From a checkpoint of a small masked image model: 3.03M parameters.
Rows from block 5, named by matrix and row number. Rows with one number belong to one neuron. Each number is 128 + 32 x the weight over its row's rms, rounded and kept within 0 to 255. All counts start at 0. After the name is the row's rms in percent of the matrix's.
# fc1: MLP up (model.blocks.5.mlp.fc1.weight, 384x96), inputs 0-47
# fc2: MLP down (model.blocks.5.mlp.fc2.weight, 96x384, transposed), outputs 0-47
fc1.163 125 [122 102 157 143  87 114 142 143 103 109 118 138 136 138  72 150 110 117 138 138 115 120 174 118 148 104  92 128 190 154 177 101 143 149 148 118 162 143 157 146 108  99 130 113 144 137  95 136]
fc2.163 128 [105 119 155 109 113 170 109  73 147  97 134 123  78 111 129  78 116 149  99 182 121 173 121 137 124 186 103  99 122 141 101 104 158 107  29 151  90  93 107 138 103 143  82 135 100 125  99 153]
fc1.164 105 [134 165  94 171 176 104 127 130  83 144  43  83 110 118 151 155 154 115 131  97 111 168 104 119 148 157 145 136  79 117 142 144 116 142  87 137 115 125 156 110 167 161 117 142 184 122 132 120]
fc2.164 115 [100 137  56 133  76 122 110 128  89 169  90  54 120  95 134 177 128  96 154  70 105 112  69 106 201 117  78 172 169 153 108 157 147 170 113 134 135 136 132 117 152 139 162 154 169 152 166 102]
fc1.165 136 [153  87 111  74 117 154  94 109  97  98  93 145 158 169 157 105 117 162 131 131 126 143 126 144 126 161 161 122 121  91 214 149 100  70 113 133 154 182 129  86 102 150 219 168 189 118 146 105]
fc2.165 139 [ 64  63 124 110 107 201 112  73  49 161 113  83 115 149 133 175  89 174 135 207 102  88 149  93 125 101 157 155 110  99 114 135  89  99 117 131 101 162 123 163 111 169 209 137 104 181 120 111]
fc1.166 169 [132 167 130 123 141 122 177 190 153 116  72  84  63 159  56 108 100  78  90  80 126 167 151 165  77 155 150  98 106 137 121 121 112 179  85  96 160 137 112 141 120 119 147 169 106 157 121 124]
fc2.166 125 [112 105 190 133 127 112 171 170 164 126  67 114 186 156  92 116 124 155 124 130  92 126 138 117 154 145 147  95 120  79 115 109 102 126  64 182 137 146 106 103 141 183 180 202  96 100  66 178]
fc1.167 108 [ 95  73 107 154 107 128 111 102 146 123 159  74 127 137 194 122 107 146 125 145 119 155  88 142 158 141  43 106 127 106 104  79 121 118 181 122  42 160 163 101 118 177 113  73 112 164 146 162]
fc2.167 132 [162 101  96 214 180 118 119  96 148 126 138 127 136  98 190  93  54 167 107 117  96 116 133 130 169 127  82 149 108 119 195  87  82 121 146 166 111 143 134  78  90  97 123  67 137 170 173 103]
fc1.169 168 [160 112 169 140 165 120 148 107  94  76 172 164 117 157 169 108 122 201 140 120 151 100 153 145 111 114 136 154 151  71 135  92 131 146 121 155 183 123 108 173 179 127  98 148  66 115 160  93]
fc2.169 170 [121 126 144 148 130  99 110 158 112 116 105 162 149 154 119 108 131  71 117 155 160 123 171 123 111  93 122  74 129  72 172  72 188  84 114 185 154 116 134 138 161 102 185 147 152 158 181 144]
fc1.170 129 [169 138 154  96 165 118 140  91  61 118 141 165 123 103 156  93 122 147 123  82  96 119  99 195  61 117  94  99 139 112 122  87 111 100 143  91 148 123 110  79  93 168 195  90 173 123 110 190]
fc2.170 144 [110 131  82 180 114 157 140 137  63  83 120 133 124 110 127 100 149 128 119 131  88 127 165 126  79 142 113 137 150 128  92 101 110 154 150 121 181 132 109  69 100 187 179 117 148 107 186 237]
fc1.174 125 [170 162 105 149 107 132  93 112 109 161 179 151 123 159 140 123 139 167  75 163  85 129 199 161 134 117 154 154 126  70  72 150 119 126  77 113 118 159 144 157 140 127 142 155 102 115 166 103]
fc2.174 113 [125  93  81 102 128 145 131  63 116 190 178 186 122 148 147 150 160 109 135 186 149  91 109 121  86  98 190  68 145 113 113 131 122 139 156  88 182 146 112 139 115 139 182 116 122  89 190 132]
fc1.175 141 [222  71 116 164  93 111 156 100 169 146 113  98 132 131  81 130 155 134 156  96 123 169 105 153  99 191 146 132 101 190 121 111 105 113 101 102 118 146 119 132 136 156 136 130 100 143 120 194]
fc2.175 156 [162 103 133 145  82  99 138 141 146 134  72 130 156 157  84 116 171 115 111  81 134 170  96 115 140 103 106 110 111 195 150 196 135 149  83 133 111 136  88 105 138 137 106 181 137 106 125 111]
fc1.177 150 [ 78 115 117 175 120 121 157 131 133 129 157 133 189 163 163 128  84 171  78 153 124  90 114  75 111 117 122 159 131  81 146 129 160 159  89 139  89 105 113 106 127 168  94 119 177 144  88 133]
fc2.177 157 [ 80 123  77 115 113 135 150  98 176  91 152 145 124  67 103 115 107 181  15 164 116 113 135 154 141  90 110 171 184 158 152 151  74 118 116 123 133 163 204 127  70 168 107  70 128 138 118 163]
fc1.178 130 [ 59  66 104 177  52 136  96  97 129 119 118 163 157 137 153 105 129  94 118 112 131 156 147  90 113 163 175 161 129  98 190 115 115 150  89  80  58 159 138 119 120 156 124  76 176 145 169 135]
fc2.178 127 [104 176 101 182 116 154 123  84 203 132 125 194 122  79 158  78 158 160 124 109  65  79 149  98  93 116 143 158 117 182 143 124  72 145 102 121  73 124 126 109  71 128 164  79 115 106 166 138]
fc1.180 143 [126  88 132 174 156  90 174 163  71 155 142 132 104  80 121 169 139  99  95 137 117 123 127 130 139 156  98  85 161  82 101 160 128  92 150 129 177  92 117 101 152 157 152  97  91 164 184 206]
fc2.180 149 [157 117 109 137 110 141 126 159 143 218 116 135 140  93 126  83 132  58  98 119 145  87 139 130 158 159 140  83 162 134 148 189 123 138 186 117 104 156  96 109  87 135 152  87 160 155 163 128]
fc1.182 141 [ 67 109 155 167 112  90  69 123 207 134 129 141 139 164 162 142 127 103 144 138  97 145 117  73 154 138 140 146 116 111 132 130  75 175  88 126 112  96  99 125 186 142 108 151 142  84 174 171]
fc2.182 156 [ 98 125  94 175 157 117 132 174 189  98 103 129 108 157 162 101 144 105 170 116 168  79 189 127 135 162 130 111 107 148 112  90  91 178 121 130 142  64  94 122  73 165 146  66 141 187 173 121]
fc1.187 134 [119 125 106 147 119 113 138 160 122 158 141  98 125  82 111 140 137 136 136  75 164 155 127 123 157 190 145  71 156  70  73 163  96 143 164  63 195  75 161  91 168 100 132  90  46 111 156 161]
fc2.187 149 [ 75 167 122  74 106 123  64 138 119 162 109 139 130 116 139  86 153  95 151 102 195 136 139 144 160  95 164 109 154  86 125 168  98 147 193 101 158 112 146 126 146  90 132 133 160 107  96  76]
fc1.189 167 [137 117 137 133 103 105 184 133 146 131 139 173 127  82 103 143 141  82  68  65 101 107 103 105 109  86 155 144 157 176 130 113 147 165 117 113 174  92 141 165 112  69  83 120  54 102 158 165]
fc2.189 173 [139 122 126 154 161 154 118 120 136  72 119 150 178 185 114 102 123  64 125  76 105  93 106  79  64 138 128 173 149 132 141 119  96 145 177  81 151 118 121 152 168  84 119 123 141 155 170 112]
fc1.192 018 [ 93 165 115 153 134  77 114 125 151 145  67 150 141 150 194 161 177 119 100 119 140 184 132 122 167 183 144 120 133 125  81 146  99 128 115 123 181 118 113 120 168 139 111 164 149 199 146 125]
fc2.192 013 [123 133 127  93 120  50 167 142  93 123  99  89  82 111 156 124 127 116 139 151 140 160 137 147 218 160  92  84 106 144  57 147 158 163  92 141 164  90 123  97 143 158 140 164 113 149 103 154]
fc1.196 153 [105 132  77 133  98 108 148 120 110 139 129 101  73 163 171 135 137  89 165 150 124 100 165 107  82 168  70  98 149  76  76 125 126 195 144 112 144 121 151 143 182 167 204 111 157 141 146 139]
fc2.196 164 [101 133 104 124 119 133  93  78 106 124 144 104 105 101 180 136 105 141 108 161 110  89 165 143 154 146 118  83 139  40 153 167 112 123 102 143 116 113 147 106  81 111 121 138 128 202 141 110]
fc1.197 137 [105 144 161 115 145 134 161 101 101  96 101 103 159 199 141 174 162 156 103 132 121  92 166 125 128 145 119 154  92 105  85 169 141 137  62 148 126 112  72 132  91  87 145 129 119  95 101 110]
fc2.197 140 [ 80 147 130  69  88 163  84 165 145 151 126  92 118 123 113 109 180  98 147 131 181 135 100 160 120 134 186 135  85 133 186 164 169 149  95 121 137  85 104 176 122  73  74 152 149 141 150 167]
fc1.198 190 [ 70  99 124 111 139  76 157  90 149 118 123 177 109 179 152 121 104  90 104 140 120 133 175  89 106  96 159  65  83 157 136 136 207 120 182 129 136 150 146 175 181 135 210  95  75 146 143  90]
fc2.198 157 [ 65 129 176 137 133  99  76  76 129 100 165 134 130 101 108 127 160  93 115 124 117 117 129  84 135  87 143 101 123 110 161 150 177  94 182 144 152 151 145 104 157  75 131 176 136 126 176 120]
fc1.200 127 [208 181 141 156 166 100 168 133 153 140  76  79 119 148 148 170 177 115 121 121  86 157 130  94 103 129 169 185  76 149  90 110 157 138  98 121 107 159 128 170 103  97  94  84 160 155 110 114]
fc2.200 137 [133 151  87 138 154  94 205 174 144 105 157 181 111 132 105 129 139  40 115 119 147 135 180  93 138 123 110 175  64 183  84  77 147 155 125 175 125 104 163 136 104 123  77 165 165 137 147 128]
fc1.203 129 [ 95  81  80 151 117  98 116 121 169 165 176 149 138 115 126 122 109  68 100 147 111 194 141 135  92 119 105 132 107  95 119 105 108 102 165  99 151 153 115 114 132 107 129 159 124 134  89  75]
fc2.203 117 [168  87 187 104 103 142 103 131 183  86 130 166 121 127 115 148 113 122 151 112 141 142 137 229  87  70 119 108 162  84 125 110 156 167 183 148 124  85 142 116 125 179 108 120  98 106  69 116]
fc1.205 131 [146 110 135 148 109 131  61  81 112 125 100 149 141 135 171 139 121 109  87  99 135  86 122 144  63 199 121 108 121  49 123 132 112 144 130 142 142  78  85 123 108 159 190  70 107 140 120 148]
fc2.205 136 [ 81 135 137 103  77 113 112 107 146 145 147 175 127 158 164 130 120 123 113 111 157 152 114 111  90 162 116 104  87  80 121 123  82 150 178 134 117 103 103 165 147  78 118 100 182 125 155 169]
fc1.206 033 [157 100  71 192 135 164 110  90 158 158 172 182 156 110 153 122  92  86  78 140 119 178 142 102 138 169 182 162  75  63 130 104 120 105 139 124  52 160 142 117 121 134 165 150 147 123 131 152]
fc2.206 028 [155 122 117 141 117 168 131 123 218 102 159 190 154 151  85 118  54  82 133 123  90 101 131 167  95 114 184 108 110  98 186 100 145 110 130 185  97 120 140  96 107 127 150  84  98 106 140 164]
fc1.208 145 [ 82  86  90 127 128  94 189 129 160 117 128 139 111 127 119 115  99 108 126  27 117 160 144 126  95 107 163 110  93 131 141  99 107 124  60  81 160 125  75 100 178  93 146 166 111 136 148 123]
fc2.208 132 [137  60 118 155 124  75 140 150 158 181 156  96 151  91 116  77 142 168 156  66 110 135 149 173  87 142 138 142  60 124  81 105 123 141 118 159 166  58  75 109 174  78 134 139 118 151 157 133]
fc1.209 103 [152  62 106 185 137 126 174 154 104 110 154 101 173 149 121 124 102 118  95 109  77 138 158 146 135 101 105 160 110 138 116 150 143 131 123 188 147 129 153 171  82 103 204 107  81 136  78 136]
fc2.209 098 [111  98 112 137 168 187 118 151 179 132 158 135 132 157  94 102  93 123  72 142 155 123  72 131 130  98 126 107  66 164 156 119 168 140 115 124 130 115 127 146  96  79 142 105 157 111 121 180]
fc1.210 221 [163 127  83 175 174 116 114 140 126 116 131 130 116  93 147 143 108 164 114  86 103 115  86  97 129 166 149 164 158 135 104 160  93 161  91 106 140 128 152 115 104 105  80 147  80 189 144 120]
fc2.210 176 [161 106 143  88 138 110 100  72 155 163 123 158 142 140 115 186 173 140 169 112 164 131  79 135  68 131  64 108 119 134 192 116 158 128 130 161 125 138 132 133 196  74 124 149 132 122 128 105]
fc1.214 135 [141  89 122 124 137 109 160  44 136 161 144 108 112 106 180 119  81 178 122 117 115 123 122 128 143 140  90  87 148 148 154 111 118 131 149 101 102 170 119 136 149 141 192 141 110 114 131 140]
fc2.214 141 [118 120  82 152  95  93 148 107 105 136 145 147 140 130 182 102 164 165 130 136  29 149 119 145 162  96  74  83  92  76 106 126  67 131 165 104 132 156 117 117 123 178 175 125 109 137 157  71]
fc1.216 150 [193  78 151 120 154 111 118  78 103 145 142 141  86 152 137 153 105 163 124 164 179 218 114 142 128 104 149 141 137 109 176 134  96 106 141  92 109 114 137 102 196 159  93  64  76  76 103 184]
fc2.216 146 [116 116 119 175 171 109 123 165  84 130 126 194  87 132 137 102 109 141  73 100 126 122 157 148 105 153 132 121 103  91 168 219  80  88 160 113 122 131 131  70 124 144 139  62  75  95 144 152]
fc1.218 151 [131  75  72 194 128  84 128 147 151 119 130 133 141 159 136 141 155 134  67 141 144 175 123  91 112 170 194 129  89  87 114 167  99  91 129 118 147 101 171 165 133  99 118 126  57 132 193 116]
fc2.218 153 [162  93 126 155  73  75 118 137 135 104 160 110 115 168 141 112 149 108 193 114 139 120 105 153 148 133 160  91 140 135  95  90 117 147 140 157 138  97 138 171 192  88 210 127 110 131 149 153]
fc1.220 181 [145 147 144 130 175 118  97 131  80 147  99 116 144 165 133 150 145 165 136 154 126  88 106 113  84 103 123 202 152 137  64 123  93 151 119  84 230  95  66 128 108 118 160 144 107 123 141 139]
fc2.220 168 [161 145 199 119 113  67 119 112 129 120 107 132 191 153  76 169 147 160 180 147 139  97  86 125 140  95  97  91 211 121 148 136 142 142 186 174 158  85 153 116 168 131 147 132  57 129 107 203]
fc1.222 046 [156  84  93 184 109 118 105 121 149 113 154 139 151 190 131 166 113  86  58 156 104 164  86 115 129 123 136 124 105  77 156 113 116 118 154 141  68 194 129 120 124 147 163 140 126 141 120 146]
fc2.222 037 [119 114  65 123 128 179 145 156 198  96 155 139 138 175 140  99 128 118 126 129  78  72  92 177 102 131 147 109 132 121 210 134 103 120  98 143 118 128 160 106 109 142 129 135 123 103 134 157]
fc1.224 168 [181 120 111 147 120 104 204 106 122  97  93 136 146 140 122  92 109 180  93 129 146 155 117 124 117 163 171  93 134 121 137 138  66 138 117 159 125 104 106 102 100  58 136 114 131 153 168 113]
fc2.224 162 [141 100 140 134 124  97 161  98 117 130 171 132 135 129 103 114 139 188 200  79 117 148  84 134  95 144  90 163 197 187 137 153 109 136 136 136  98 137 115 152 168 100 192 153 136 113 114 152]
fc1.225 141 [144 107 105 126 147 135  91 153  80 161 152 178 159 116  73 136 131 161 103 152 129 115 142 108 171 145 167 104 134 109 121 129  62 102 129 121 176 120 144 113 140 129 200 103 144 134 131 179]
fc2.225 146 [143  98 121  77 165 159 125 116  98 118 194 173  74 147 165 155 105 180 148 200 131 152 104 159  98 137 167 111 133  64 137  90  62 147  99 116 105 132 126 151 159 105 171 143 146 139 119 148]
fc1.227 011 [164 164  76 157  71 113 141  93 147 137 143 115 126 130 117  99 144 175  90 138 111 164 137 162  85 149 109 108 145 143  82 120 155 146 119  60 103 169  88 141 192 161  85  79 165 100 168 156]
fc2.227 011 [114 191  51 162  62  71 119  90 133 138 175 122 121 117 156  92 144 137 147 154 113  87 105 133  93 154 112 161 142 131 108 129 123 135 137 109 151 104 111  93 170 160  75 135 194 117 158 123]
fc1.229 169 [180 153 126 117  85 102 128  95  84 159 168 131 117 176 137 159 124 152 127 151 157 130 185 169 171 158  89 130 100 118  95 101 115 123 146 163  64 133 135 117  96 143 104 152 107 114  82  87]
fc2.229 116 [129 111 137 151 148 152  93  73 121 127  76  70 164 131 108 111 129 170  98 148 102 158 112 129 104 171 149 114 176 181 115 121 168 125 194  66 114 156  98 170 116 120 123  32  85 136 155 119]
fc1.230 008 [ 81 104 206 134 130 111 168 152 120  92 141  98 174 177  97 144  98 144 160 105  67  82 178 157  91 107 118 127 154  48 102 209 166 137 118 148 163 136 157 145 145 123 135 117 158 131 116 139]
fc2.230 011 [126 173 101 139 119 161  91 142 144 164 118 135  96  86 140 161 111  74 111  99 149 157 100 172 186 137 156 152  78 200 197 153  99 145 134 113 117 108 160  98 137 123  87 139 158 173 126 120]
fc1.233 132 [ 76 111 160  84 153 165  98 102 150 168 137  55 133 203 161 172 103 166  90 129 193 111 117 108 168 135 101  89 136 149 167 106 132 146 141 113 128 139 146 141 139 136  80 147 101 139 126 119]
fc2.233 146 [160 152 115  95 161 160 108 102 122 102  72  97 122 177 118 162 128 161  95 112 127 116 143  94 188 133 102 133 148 155 119 155 142 135 163 130 179 115 152 127 134 147 138 186  59 183 149  92]
fc1.234 121 [133 118 104  69 168 155 112 153 139 103  91 103 118 168 156 109 114 108 125 145 121 162 153  85  82 195 151 174  93 164 148 154 135 108 116 123 133 171 110 138 154  84 138 148 122 193  90 143]
fc2.234 142 [134 120 164 101 137 168  93 164  67  68 139  93 134  80 100 137 111  80 100 135 187 118 176  69 121 131 222 144  78 163 120 125 174 134 123 107 138  96 144 160 105 117 104 174 116 188 103 119]
fc1.235 008 [ 83 123 200 147 150  82 152 147 111  56 150 111 166 163  76 142  90 130 160 108  74  91 188 165 122 103 122 125 139  28 115 209 187 141 128 142 133 139 140 137 148 123 116 119 156 150 123 129]
fc2.235 012 [140 169  88 129 141 166 100 137 171 175 129 134 117 107 122 187 104  82 126 118 131 157  99 173 168 169 121 148 106 206 185 163  91 147 137 110 149 126 141  84 143 114  77 120 165 184 120 127]
fc1.236 139 [116 144 158 133  64 106  95 100  63 135  86  92  99 113 136 129 140 188  85 157 127 129 119 160 124 110 131 151  99  90 120 163 139  97  75 154 132  82  92 113 100 158 122 105 112 128  99 194]
fc2.236 152 [ 38 131  72 136 126 163 104 133 118 122 114 134 128  80 144 135 162 116 106 116 175 149 101 185 109 123 124 104  74 157 186  97  87 122  97 123 114  93 103 135 115 116  91 153 153  80 178 154]
fc1.238 136 [ 90 149 105 161  79 112 132 110 155 154 120 132  98 131 153 152 132 164  74 151  92 144 141 115  96 110 100 108 152 141 128  89 177 219  99 113 104 159 156 151 133 151 117 164 159 159 181  99]
fc2.238 148 [122 156 112 177  65  94 171 119 100 141 147 103 132 138 172 160 154 160 106 209 121  94 150 150  77  91 150 145 156 150  71  98 162 180 108  97 111 129 136 114 165 136 143 166 117 154 149 112]
fc1.240 127 [131 141 137 156  76 134 106 147 150 122 100 117 180 164  84 126 141 148 117 104  95 105 158 149  74 154 151 139 102 178 144 188 126  96 106 112 169 134 123 138 218 169 143  99 144 121 100 153]
fc2.240 127 [101 149  94  85 111 152 114 106 117  74 114 109 107 124  96 151 135 133 139 165 121 143 126 108  83 152 141  84  92 188 132 155 126 131 118  79 146  72 109 162 221 159  82 182 145 152 114 175]
fc1.241 141 [124 147 143 134 161 142 157 136 163 129 173 138 147 148 119 155 102 157 117 141 157 223 126 167  79 119  90 143 122 100 129 147  96  79 161 114 145 162 130 113 116 172 102 125 134 216 131  34]
fc2.241 135 [179 135 148  93  64 174  88 101 123 113 122 102 141 105  86  79  98 102  75 103  98 130 121 189 130  92 138 167 117  97 114 146 115 127 128 120 173 210 129 109 138 169  87 155 110 142 130 113]
fc1.242 141 [157  99 129 159 106 126 105 134 106  92  92 119 138 153 113 126 132 169 162 154 179 142 136 123 148 134  72 151 138 164  93 132 152 105 121 112 119 163 156 123 135 104 164 164 139 187 139 112]
fc2.242 162 [ 82 104 109 127 148  95 150 138  98  90 117  54 100 182 140 170 137 142 131 121  23 129 134  76 104 164 170 131 133  93 110 108 108 158 106 113  87 150 136 128  98 145 141 194 166 161  76 120]
fc1.243 148 [129 124  95 143 195 116 120 169 134 158 114 124 166 141 122 151 129 197  92 178 122 175 138 151 135 184 178 115 105 203 123 153 126  29  93 134 119 161 170 112 128 146 111 117 126 115 186  93]
fc2.243 156 [147  83  81 148 165  94 125 173 111 156 189  52 161 147 111 128 136 137 140 173 109 136  97 124 160 166 178  76  45 125 158 138 135  75 101 135  86 111 108  78 128 118 171 149 150 153 107 179]
fc1.246 152 [ 84 109 140 184 116 140 163  97 126 149  99 127 171 172 105 133 133 121  94 174 170 116 118 192 145  85 179 121 134 113 120 125 137 134 117 149 128 120  42 161  45 135 172 121 140  81 109 211]
fc2.246 156 [ 78 106 173 103 170 145 152 191 188 141 146 114 159 123  98 138 124 107 118 143 103 145 114  93 148 123  70 124 144 100 177 157 125 149 166 105 108 144  89  84 145 150 127 132 141 112 155 149]
fc1.247 180 [ 88 104  97 134 132 141 168 135 112 157 109 182 126 103 139 121 157 116  96 126 147 125 144 143 134 148 164 144 160 121 125 134 154 225 157 136 120 126 151 141  87 182  73  90 151 126 172 151]
fc2.247 171 [ 90 127 137  79 104  93 139 129 140 140 138 128 164 191 152 131  95 103 117  82  65 102 129  84 100 178 147 121  86  72 135 103 107 113 118 105 146  87 117 140 181  83 112 109 218 172 215 105]
fc1.250 176 [109 103 171 143 146 105  89 104 127 109 121  92 120 131  95 104 121 186 175 137 161 133 101 168  77 119 122  82 132 153 134 143 167  59 126 137 150 150  80  72 133 147 202 164 170 153  76 110]
fc2.250 162 [108  96 154  63 125 109 144  93 150 158 129  85 126 161 125 137  89 101 152 117 107 139 131 100  77 186 112 142 145  66 148 150 102 133 113  94  93 179 122 137 144 101 119 114 151 173 116 107]
fc1.251 007 [102 110 184 127 131 122 174 158 121  87 128 129 186 185 129 170  89 147 168  98  74  37 164 148 102 113 103 135 116  36 123 192 161 160 149 144 146 159 124 133 136 102  96 135 161 112  98 148]
fc2.251 012 [117 180 104 149 107 145  85 124 133 180 145 143  78 116 143 162  95  69 145 102 130 157  94 166 170 166 148 163  94 188 193 155 107 138 126 114 128 100 155  83 150 117  96 147 133 196 135 111]
fc1.253 115 [ 81 163 172 163 164 157 150 158 121 108 100 146 143 165 123  96 163 104  99 150  75 174 183 121  77  85 132 150 140  84 166 134 113 101 160 116 140 130 141 138 151 146 104  89 109 105 114 163]
fc2.253 145 [118 173 170 127 168 102 108 127 134 154 116 177 115  90 149 118 110 120 101 113 132  81 183 109 101 130 144 156  87 106 158 108 110 136 152  88 120 107 132 124  84 142  73 126 130 104 130 156]
fc1.254 145 [ 89 163 146 117 110 117 139 202 136 154 140  97  85 154 137 136 158  79 114 186 144 193 151 156  96 134 149 111  99  83 113 130 184 132 155 115  90 140 104 160 108 146 156 126 108 105 107 142]
fc2.254 155 [130 156 155 142 108  89  88 142 181 196  92 114 175 103 113 149  72 120 129 146 117 101 141 176 117 103 134  71 109  71 150 157 117 119 186 155 152 159 190  74 119 145 126 162  68  98 147 116]
fc1.255 056 [138 115  98 142 157 160 105 111 187 115 135 148 112 202 126 158 129  78  48 183 137 131 100 138  76 179 150 137  84  96 142  82  90 140  92 140  85 154 125 130 167 177 140 127 100  93  83 130]
fc2.255 046 [122 128  49 139 120 176 147 183 164 115 145 100 145 163 151  60 126 114 114 125 143  68 106 136  95 115 153 110 111 104 216 146 100 137  99 156 148 106 146 145 130 165 127 160 127 114 118 149]
fc1.256 145 [116 172 167 119 126 130  93 140 119 130  77 121  87 145 144 166 170 110 110  35  77 122 108 146 113 115 192 102 148  53 138 143 134 175 177 112 167 104 104 155 163 124 130 153  94 118 109 136]
fc2.256 160 [111 141 154 110  78 105  83 104 104 139  84 154 134 129 110 178 132 134 126 112 212 111  83 118 103 113 178  84 126 107 156  65 166 101 134 125 198 150 115 157 127 119 166 195  86 164 125 158]
fc1.257 148 [106 143 137 127 188 178 201 132  89 160 155 142 124 135 114 117  94 152  80 111 137 156 103 114 148 139 181 128 111 143 105 150  93 108 183 161 171 132 106 140 128  90 177  81 129 121 144 135]
fc2.257 135 [121 171  98  86 179 146 156 119  94 117 160 169 152 126 166 144 100 138 112 156  70 118 127 116 161 123 164 153 114  83  75 152 140 149 122 149 168 138 148 192 123  97 169 127 116 190 103 130]
fc1.258 125 [115  98  96 196 160 157 113 115 144 126 153 110 134 177 157 112 105 140 133 183 156 122  99  81 154 116 100 136 155 102 104 127 121 178 142 145 144 105 133 127 202 135 185 109  65 122 100  87]
fc2.258 114 [121  84  97 125 133 191  93  71 194 161 123 148 176 148  94 106 152 138  91 168 155 100  87 138 190 103 109 114 210 107  96 134 127 133 143 127 169  85 151 153 136 153 130  91 108 108  85 124]
fc1.259 173 [ 98  70 116  89  85 117 188 156  89 132 134 139 120 130 130 138 157  92 127 165  89 115 123 139 130 113  98 160 108  99 141 133  91 123 104 188 131 126  48 130 143 118 170 136 163 135  81 133]
fc2.259 163 [ 83 124 126 151 140 150  59 123  97 123 138  76 159  95  76 134 148 131 132 173 155 129 104 208 144  82 132  71 176 116 163 145 139 141 115 157  99 102  66  84 148  94 134  79 108 186 124 123]
fc1.262 116 [132  89 143 101  71 160 150 124 178 108  96 107  76 171  74 142 136 114 106 115 174 187 124 128 107 134 163 127 113 181 114  95 103 124  88 111 154 185 205 113  95 144 116  77  96 120 116 151]
fc2.262 109 [ 95 137 164 162 109 130  95 125 137 124 124  90 105 124 128 111 156 189 112 147 146 162 132 119 135 154 132 117  55 203 127  93 135 116  87 151 121 114  75 123 124 149  89 142 113 106  81 104]
fc1.263 165 [105 125 140 114 138 122 107 158 183 121 120 116 151 110  86 146 150  99  97 106  85  71 127 111 101 178 112 105 107 187  83 165 160  62 155  72 137 141 156  79  91 165 163 128 182 150  80  94]
fc2.263 151 [142  98  90 138 144 168  30 112 129 152 113 132 156 141 107 110 185 109 188 178 139 109  45  78 114 123  96 146 129  92  86 151 170  88 153 105 131 131 160  80 142 132 111 135 147 100 108 148]
fc1.266 116 [149 120 126 118 113 155 166 112 151 108 173 102 138 179 196  96 124 145 129 160 133 118 140 105 162 100 108 140  59 134 153 210 115  96 142 114  95 146 123 141 107 176 153  76 120  69  78  67]
fc2.266 136 [117  51  79 161 113 115  69 162 142 170 121 135 104 104  95 123 104 105  88 142 160  97  99 156 148 147 172 133  48 156 179 156  81 131 154 158 108 157 173 164 146 117 114  68  93 119  99  77]
fc1.269 126 [131 158 136 173  74  88 168  81 184 143 111 113 112 143 140 146 162 152  48 142 130 146 136 142  74 114  78 136 127 125 122  94 144 172 193  70  64 100 145 173  83 142  68  95 133  97 151 121]
fc2.269 133 [124 152 140 178 168  51 161 148 117 116 132 135 124 136 188 122 169 128 119 113 167  50  83 117  81 112 117 156 168 135 114 131 142 124 172 124 154 134 164 102 130 139  40  72 147  84 160 110]
fc1.270 124 [ 57 102  88 125 145 130 115 115 160 133 175  98 128 140 136 179 121 105 100 143 138 174 127  97  89 121 154 131 131  51 156 111 173 147 109  90 124 145 130 116 147 189 113 159 110 145 107 112]
fc2.270 114 [131 159  87 144 137 131 199 120  92  86 183 117 180 115  88 107 116 181  81 100  90 152 117 118 129  64 138 134 128 110 166 124 102 120  77 134 130 114 187 115 111 154 150 170 139 114 121 142]
fc1.271 141 [176 102  74  86  81 143 154 125  56 133 150 134 138 130 138 116 151 102 115 104 114 151 152 132 164 146  69 102 166  99 119 126 168 159  91 160 188 117 172 117 190 150 103 121 178  91  93 106]
fc2.271 147 [134 142  80  83 107 127 112 131  78 160 173 121 129 105 137 144 107 127 105 131 143 106 101 178 132 122 133 128 155 102 124 140 101 120 151 149 193  85 172 175 201 124 158 106 173 175  82  88]
fc1.276 140 [125 178 146  98 148  68 163 128 111 158 139 132  82 141 126 132 133 119 121  89  80 152 145 144  90 166 143 102 161 148 141 142 114  85 181 125 118 156 116 135  62 106 106 146  56 110 171 160]
fc2.276 157 [133 165 171 125 112 102 167  72  93 122  84 125 177 111 115 150 180 129  98 166 155 163 202 112  74  87 180 163 115 115 119 103  78 129 130  49 120 142 166 140  78 140 111 185 146 134 110 124]
fc1.277 118 [139 189 136 144 141 147  81 133 142 107 118  98 112 167 135 100 162 101 118 139 136  80 126 143  83 164 173 193 134  60 136 135 158 102 114 133 180 140 113 149 144 171 141 105 174 130 122  97]
fc2.277 122 [104 178 104  99 132 141 123 142  86 153 142 142 109  91 120 111 118  97 124  80 199 116 149 115 116 101 164 141 138  92 146 111 130 131 154 128 123 112 115 189 156 144 145 136  99 144 131 107]
fc1.278 143 [ 94 192 114 130 118 154  93 144  93 102  71 104 104 101 152 119 127 120 119 128 171 188 163 165 156 146 111 140 148  86 133  69 192 123 134 152 115 132 130 129 119 155 147 152 114 155 133 168]
fc2.278 169 [ 98 141 111 125 108  79 129 190  79 119 100 141 127  97  53 179 116 125 111  75 149 114 145 121 117  79 118  87 160 149 132  69 137  89 124 141 157 138  82 122 151 129 146 176 143 102 136 126]
fc1.279 131 [139  76  94 114 111  91 147 138 180 108 140 105  90  95 126 121 169  70 159  83 115 167 118 150 111 170 100  95  83 167  87 163 126 123 177  66 119 157 169 126  99 165 126  56 135 189 144 145]
fc2.279 154 [132  91 109 181 118 114 118 108  88 136 149 132  85 109 163 130 176 126 137 123 105  80 122  84  85 107 138 142  91 147 116 147 104  66 155 115 154 136 174 139 147 125  84 115 154 150 106 105]
fc1.280 014 [167  87  68 176 102 156 133 105 191 115 165 139 157 155 132 156 100 138  72 155 103 161  74 125 145 136 152 167  97  73 162 125  88 113 126 124 118 142 147  82  95 136 180 125 144 137 119 144]
fc2.280 011 [128  68  72 131 114 196 152 161 183  88 156 131 142 169 141 133 126 102 144 144  86  97  73 145 122 126 156 106 128 121 186 158 125 118 114 138 118 141 178  81  90 154 148 116 125 103 141 163]
fc1.281 191 [125  96 172 128 138 111 121 121  96 157 104 115 118 147  96 108 127 123 213 180 178 155 132 134 107 128 115 121 150 140  74 133 177  75 144 158 108 147 110 120 116 173 193 123 108 102  97 105]
fc2.281 209 [ 94 124 223 103 111  88 139 115 154 166 126 159 130 166 130 172 156 130 199 135 132 126 120 146 117 122 102 118  51  89 163 114 180  98 155 132 144 151 164 136 141 111 143 137 126 153 100 105]